Rows from block 3 of the text encoder, named by matrix and row number. Rows with one number belong to one attention dimension. Each number is 500 + 50 x the weight over its row's rms, rounded and kept within 0 to 999. All counts start at 0. Numbers have three digits each. After the name is the row's rms in percent of the matrix's.
# v: attention query, key and value (stacked) (text_encoder.blocks.3.attn.qkv.weight, 1152x384, the v third), inputs 0-54
# proj: attention output (text_encoder.blocks.3.attn.proj.weight, 384x384, transposed), outputs 0-54
v.194 115:442500500392485500430451447533479480500492509498591419500513620500500543500512534532418430610551491500505339552500500461500558494415555500446500532571553370454500485
v.195 097:422506465447497500512538500505500487329500500522455516483616558483495500383481487543611638543469500453426447500503500469484568555500551593509500540630457495500579500
v.196 132:603500500500500500514542500432614530520545511535424401500427462511337439592522512500500463500370428476489500500561500481545454500508500500548505500500500578500500488
v.197 080:600553500500513519500461539612500500500500500500517500500582500584541523500509457500625523505500511382339501500500500510500500527587537500577562500500373434500560543
v.198 108:425507441484427452500547500511500493500461505457464372395500500485379561500533528500536601504386506463410500500532532500498500578404426500500500491491487441451569497
v.199 090:500500500500500500518500451500500505509511383455500500500500566485699515498543500467500500500500543565479537425517524500501500500472500500398496440595500609609469441
v.200 126:519507509376483359500498438462500485456447552500568384437541500562447529557501555487485551423401443502446500604566500476368453540495495537500549476559509500516500476
v.201 074:500500521624500500507485500561446552458483495539500500500500553501399438603469500450500528466352521343500443495450562500562533563500435500500422478500497500500568500
v.202 085:472500467506400558500489508666492502500458495518500476444500500500387500549486314540445621500414569483521500500500545500465585510481577567500512500556500509503516474
v.203 145:450498451597513569486481466594399496500500500500500483474476464443529437519466437503500500543619531375553477398363486467535566499462429529531413523500445556496553530
v.204 096:500439444500500597441545557532500554500500500618511500500480564441588410500500407532489493440708465495628515500336455561584505514525470547451500514500500500500513529
v.205 093:500463422520538500493500500425438558460487569500429449570500403458446516506500500531646629438487500355515615509467568513552501432613420606620481500492420582436500442
v.206 128:508500510500500490508500418491369500572522480544530601520495587444719469458519562496499460518670471500567481500408446500487531550450533500413500537619486500500500663
v.207 090:586467493548558519554484500500500500465496443467500504591535459500571500500500500500679523500500500372569578500500500557625480529584464530556500517500500500444382588
v.208 087:572500500390526432370500500536441452614527506470638515588500582456500540463492479500462500500573636625500448500472440508375565510500500478500575560500619398500520501
v.209 101:561545496419460438420500502516499509458488586439500484541570506488500565500529500484592500467500475500458481502500480500385579463558490466637444542533588500437587500
v.210 079:498444500465419500441582462500477500511500500579452407500477500500500557393500513490435419430553500500500500487525520490579409500429509537412516449498522500535390500
v.211 122:500467499443500476546475541444486466500500509484500509500435403517436548387500500495443516503505543597447558520578500544500446462569549512500527545402480491500308401
v.212 082:495500512468508466500486500487611474546472481500500479424426500500378500602500428500500500500416402703446500543615485500438405500370500583500545443500500521449478500
v.213 110:463531512443500535500500491455569542627504500500635500500519550492667495531482552545405412463598400543503520442455487500500500571497500500421500439571500535561529500
v.214 111:401536500500483550544607500437500500549500500500496549597500500500652462557443476513577500532598440354570512433422481550471500500472435531449446500548388592467566612
v.215 074:407506500583500645442500500500500431500500426481500545485500566490500473550500455500569500485500490456574500500500500500500500500457428500528499384500460419537500507
v.216 117:427500438570500500453500469588500437414504500489500500404536530488562488376532422558500592485500503500500516417386462436500500633469500500436494500514442500555610500
v.217 138:500549425484508464485500565547424456503500352500500612457506500474500500417500500540431405590507554637422515500500500500500469500488500437466555462442483411493358404
v.218 103:479519512500500596511500567521500549500500542545449500500422449447548500544500431527432603500481500430555503500500500494608536538452465593405500466475514560570500538
v.219 108:500488500411465500518565525489500500466500592500500457500445439468500536567495500424518582500464596491455542500500568454467564475500490500500524522500393547462522439
v.220 089:635531529500465474535500522500500500497494500500560500493583500545500477500541500435532500551430503541500500500500585468536431500489500500524500492500542622504417521
v.221 110:508473486480514566500500500448500500500535429516509500501395500480518500536481500524377422500526551500508491514543425491473398500456553441342492500354492457571401407
v.222 105:500468495529378473512438486548554500500451429502391408419530455500398556367485479519445598522412554561500576577576531500638500422444500594512508420512443484548500313
v.223 096:500461551525531500555465500482462500539500650551500500578471567500624443500500500476500500464500500384555500423405500453407519469603500493486445528500476500442626623
v.224 088:485500442427500407563400486454500465500411515463519389500500526544484519500553500500547555521500525423500500507579500500370518465488500557523500598500500511421500456
v.225 093:446547454560413500446515571540533410403506486500500521367531500528473458461516500536500484500500449478370443518459503500604523612500540519500498456505500500570582500
v.226 098:564562541420549500531480500500493500578458428504500472533538549445500530500500500548565500469467504506500500459515493500500572505579500485612568500559500599421500587
v.227 114:557477529451474500500500439507386571560548469500525559552455500542495581500513567501454416533509581626489504541515497551500431428398571465500578518435470511445343500
v.228 091:500451526500500500500500482500535496500550500431509500500483500460500516493476570458500500500500440500508500490484492519586421500500500500457500481464577530507468566
v.229 108:483552577477500499539500516500500503500504500601449350500500500543376500499500444477364500465500513621500510504568557533500401479387500583454500414500446473500500358
v.230 138:390550417512446488478500503521500403521488534499500500402507563555519484500473500517500500539531502462500485500485464446422500500413510463408448487581546404489621481
v.231 100:453499433500500500498500500561381500485471496446500500500563588535544489500420526529496497567500492500531500500449429500531500563438448394413500513570431488598549541
v.232 096:500485584595532492548500522500463580587500500534493594488530518453625439485420540499507387532500468500535490518500481511579542500558453447500500439500495500500500500
v.233 102:514500396511500531500500500583405500500500500455478638500571531500564500353500562514579399500500634503456463494403396500476500500500491366500500519474500500500431540
v.234 145:555477448458438500481495538575480462447500466451452500492567461452450523373535407492560490573425624544498529520473494509521500503594480500592528558464480430526434465
v.235 130:470500500426498425515567417506556448416431585567551500408466559516443549572507500454399576404500519547488490515567500531456500500436493599491500556565535470498570377
v.236 104:500494497500500608470519580494500585500572413507544592571370500500544500500456500495500397532626496570535500456500500500500495504579478391427500500412500536500482464
v.237 141:483500497518505525479449575507475500548500362500478612500484445487536530378500503494430373635582531609500537495500548500500512464500500430372500507443507422532415457
v.238 093:529538460429500467511500489386500523500500507500481500587500528460531518538500481500500493535524500500526500514500530528462430454537565500540529500544534623418397417
v.239 081:500502374500520456500500528518531500352563723511498564499606500500500500484536528555637500410444434412495500500500487492398548545500490482545500500500500469402546530
v.240 083:432551407500429500500584506500500478457434500500410505577500500469539575370508467550500600500542490500500500472403500467500527500436456500606431493500500473500582485
v.241 130:500550500472420500538500515524486533410504495500503523521567469496500500379500507527653634535385500500439500536500512507627500500555474513548500500500422476500443557
v.242 125:435512475500500500516513561582500500518484497500525575466516536502635424453510500548567500544477500500500377500360500459565559500500471500500432500500500534571525611
v.243 128:503500554502512500570520460423500500499563566526482476499500467558410565479500527500373514492433428613450534576587553514500500508500556535500500428398487496551500407
v.244 071:500462500572500500605487513578536500500433500491500514500465500657500502558492500500574590500484500399500553442451500508500500500582465470500473578378488500548525570
v.245 078:500429540500500500516498495455500544500459521500500500500501500484532500536500522470500500500469497464500506500523500504524475499614543481645514520511500570514397488
v.246 108:410522474510500500500500511605500462418435545500551570413500596485493500430500451500611555446468461500500427502500539500567543595490410500500422389500461495597596575
v.247 114:555466503441483475458500493500532485500506528500513465658451516526379567633419500450505500450492505484503510580500514475374500489500517500604475588474560530340500500
proj.194 121:495373492465501500597505531500454500457395511496500491591556459500616500500540451444520500558392500500575551526500505427525499484500465500542464545454544601465526486
proj.195 107:408496500538534417472500514500459486626553500478564500595500532500580447500492500458427410498551500500586712539517479479500397500595487433500560500529546500440500500
proj.196 142:500596456556524513526518492541439487500496500557500474500500515500500500500426561500488523500658503500441329520500500575496510500472500500520516446500367451500472500
proj.197 077:500420500541573508500500500421446500500500457500513554500500500456500500500468500464500500558534423498500500422554500409500500500505500518500514416500569526573500499
proj.198 125:500500421500500500517500500498500495500500500537519573500500535496531484500494522458409383549638500554578477515480492465436500538592500441500524528500488520406473593
proj.199 087:502522500500500515395535500500530431427500485500500438506500500551500594500439500500456497500401500516542468546500500492497500452544492536500480474479500444500571500
proj.200 140:427501437500500509498548500592515445523500506548468431500505523511584497516418500540500443531500560508527500530491500476500448494456451423472500483441475553380572523
proj.201 077:500500455534542557458476470500500500531641472614502585513499500500521447500611544506500558418500438500500500543429500500411532500465492504500570598490429500500500393
proj.202 082:519500425533503439515451500500500518500552500500500606500500467476548495500567551500500500518502444500500504481504500444459500500566500550360500542377453500382464634
proj.203 160:613500468495500495485500473500544528500606469539472602481537438500397525488665521387625610500424404525542500564517415502447587452518537500500500575509522500500449462
proj.204 099:557536545500500493500456482494568487464500500500500421509500500596500517384539452350635593378385501516500500665546456500500528500377500530478431566500577512529426500
proj.205 096:500599500565500443470440523500500500500612510474598500454422508500551500500456516532495500500637484531500451551500476500526472597538555455500516405484500500557452574
proj.206 132:532500530371500485501500554474588463435500530500546453560446469500387544512481491500477500457324528437526500566500473450512544500442500482568461538500500484500500401
proj.207 100:500580519471447463500483500500500454500546500500500522500457505518500500556456518559475500500633521543402547473517546493519500500507573500500587404500454454592552500
proj.208 091:500423550500448540619494535461471552500427493482429482500508464500558559500469486489482500500389501439491554451442579465589407512456501500500500480463555537605610589
proj.209 101:500448534533500500510491500500469500609473441475476500500458500500615500500529500500503479536500500493500430503552512460601394500485500429500562541458506500536498500
proj.210 084:434489500500487518469444397599533500360500512433500500500456540466406560500500604500500500500500500538556494505468672575391443500500500518442500500528473501468570545
proj.211 133:500541482624500509500520503487500500483395500366541400489572567424531525460394500616500508569557612528474504396500576551529495557500515500477493367506500500528547591
proj.212 081:500587420513500500500551500622400512454404489499453395529529505440583515449500500548500492556487605511500467554513500459500518484555401511415497500414410526433500665
proj.213 122:518518485500503500500536579541501386368465525455500450547546495612439535486514448527480562500310587500547500500529416440619488458427500500511477500458500546500500442
proj.214 110:623468527464507513471419522569500500539588500610461500471418384500323570500500461486500575414414480500491500630552340500550570501493500500522503558472601500500448434
proj.215 077:579500439484500500508462531500500578562665594500474566500545422500500500500500509500592613456426400500615554556529432500460556515531500500456419594422522504500500500
proj.216 129:505450537438500439500460484444500583500515500487500555590525500488500473593597500358530448500515465500621630534526519493427492525574490500435476541496578500415439529
proj.217 159:449435500500472500535500472463511500397456550476490505559540538460497524500512527500477514559409500478546591390500576500397488510572472601507443500529500599512592625
proj.218 112:577500424502500500477488426580500456442576522563488554531491458535500478452549521410570500407598468607570440561523462500500500500494572500502500624536460513396443429
proj.219 119:514500468595505499533408500561487500545500468405416500440473469467471541500539552492562456634576454562465420500500535451472500559495500530450497500500518453500500635
proj.220 100:507500487500430521516528500500486492500507500472500543440448492460500493500410515579464476509500500500447500393452500489500500511449492532523522424555473363500582505
proj.221 110:480498509500500500517549473500469500387370500460500452500534560453432500493500483561489518557447560535531498423453634539500536485500493581500507538500500500524524550
proj.222 111:349589417462533537500500458550500467500560500402500500497502521486500497526446630523488500474551499574500500454500500510440445500604500502440559500514459582384556692
proj.223 100:632563500520452500500500500495560461500582500500500456500419450581464555500601442500528500500452452443500465611500449505588500500361515479565500600487564500544398500
proj.224 097:465482523555500505573466549500458461494465550443509470500512500443500463524403500543498482583558500494382500485516514500642500500496500436504500452500500520500552624
proj.225 108:500500425500500495509459451547395496491531510460500587601559553500603460537564500428500520500520500500640573500500520546425468535621505456500500504513475592425500472
proj.226 104:489526500500492537500500556472500437447546626519538500474518500580500534500436500485498500468496510452500500511478487522521431474407572458520516511473465362539547402
proj.227 131:423534500500500516610515500462551539500348559454500403468500547444458480503500453562389454562500500493460594401506576458558464548500500564500406500550578500597564500
proj.228 104:500450449509500540496500500443515510415500500515509500524505524470437520500588430500444557535595500472435480414498500530500567500500500560546500474550406469538520339
proj.229 122:500536460499550500504500501565476438500500532444514374500552500512510498484405572560500426514493562500558500536537471510500487512544445500383503500553411500396553614
proj.230 160:560424501417502500517494555499513522489509479500500563574498459564553415539500478405533479504407478500603560562525457495442526511575434500475542636500500566429478462
proj.231 113:500474500446500532513473500500531516571500500552568562554483553500500456557548442372551500401433500482635625641500500488395518463500500554549464494441613590407431490
proj.232 105:500562469500500510473530538500547424466536500485506480528533500531397499560500500544451558491500500500500500492507473513436515500482500527626486502570577460619465377
proj.233 117:491431597442487520503512397350500500499483441477500559500500528476500546600579500486500526500467500445490605399500582580374490500500541556525492495500500477630532430
proj.234 167:387488599545483512457500443455440556530474500431566534472521597414535500548456550515488477517620451512489500411500601500500355500548577566500540435519495484558529609
proj.235 152:480500450567500448500521527593500484487460500500480481501500484505588542411389496500541500542545500497533472500500475505566483542509404500383528520478452596377471601
proj.236 107:598500500533489485529548436424535500396450543500500500401510457474401481417570500500571620500414500427450337474463545539527500398320490641534413500530589468634500500
proj.237 159:446497564462455468594588500423501500372341474438510427500575544468493583543514492541488532528406546470500584401473605502473489466500516603500482468539573500554534502
proj.238 104:500500575500442500500500514525511450468424516500536383450448464468500500446405500613500500544500557500371500514543500497500517500435507450440457475458492500612500588
proj.239 078:529461564432500479551491494500470500650500500500458500500454527500500500544473389454500500433581393435513529599547424472496500500500500500500500500525578532463452550
proj.240 083:500441545500543500500367487554467564561500500418464527526500495500498419500500543387543500382454500544604595633589465500540422509500500494438492486444553500461488663
proj.241 146:500500500500491530500496500439422463627526445452568537500444548427551500500500500500399454481584483539517573432521520472500500500581526475532561370516501492512500500
proj.242 138:641453486446488492483500500454496500507578500529500562500501473504443543562637423397500513443483457507554500524497442500405531500500602522536500500541500421492472347
proj.243 138:422548461554500500520500512550395477455357489471555427500500574491542510500434506526396500500556602489466475432467511500508504500500399500482489492545500554367522500
proj.244 071:640436625500500505448533500397500536637537500536500451500500578468500405413500500500593500500500448467500403417523500505529547500474500467500500539500511500500432500
proj.245 081:500522500571518521506482389461500557591459500530546487384444512440500518445500500517571482557617500494389500500500500526465500524474500507500454500500479405534486499
proj.246 122:477446472437528530489500538500467480585628500500511588599467494500568413572475539433500500481488470500565500543501398466433482532500519416482580503500510491401456395
proj.247 113:519441571632487500511533500522495541500470500463420508383500500426623500459506500500517521500526477456338335433500500500593509500497469494494530547448493449526500527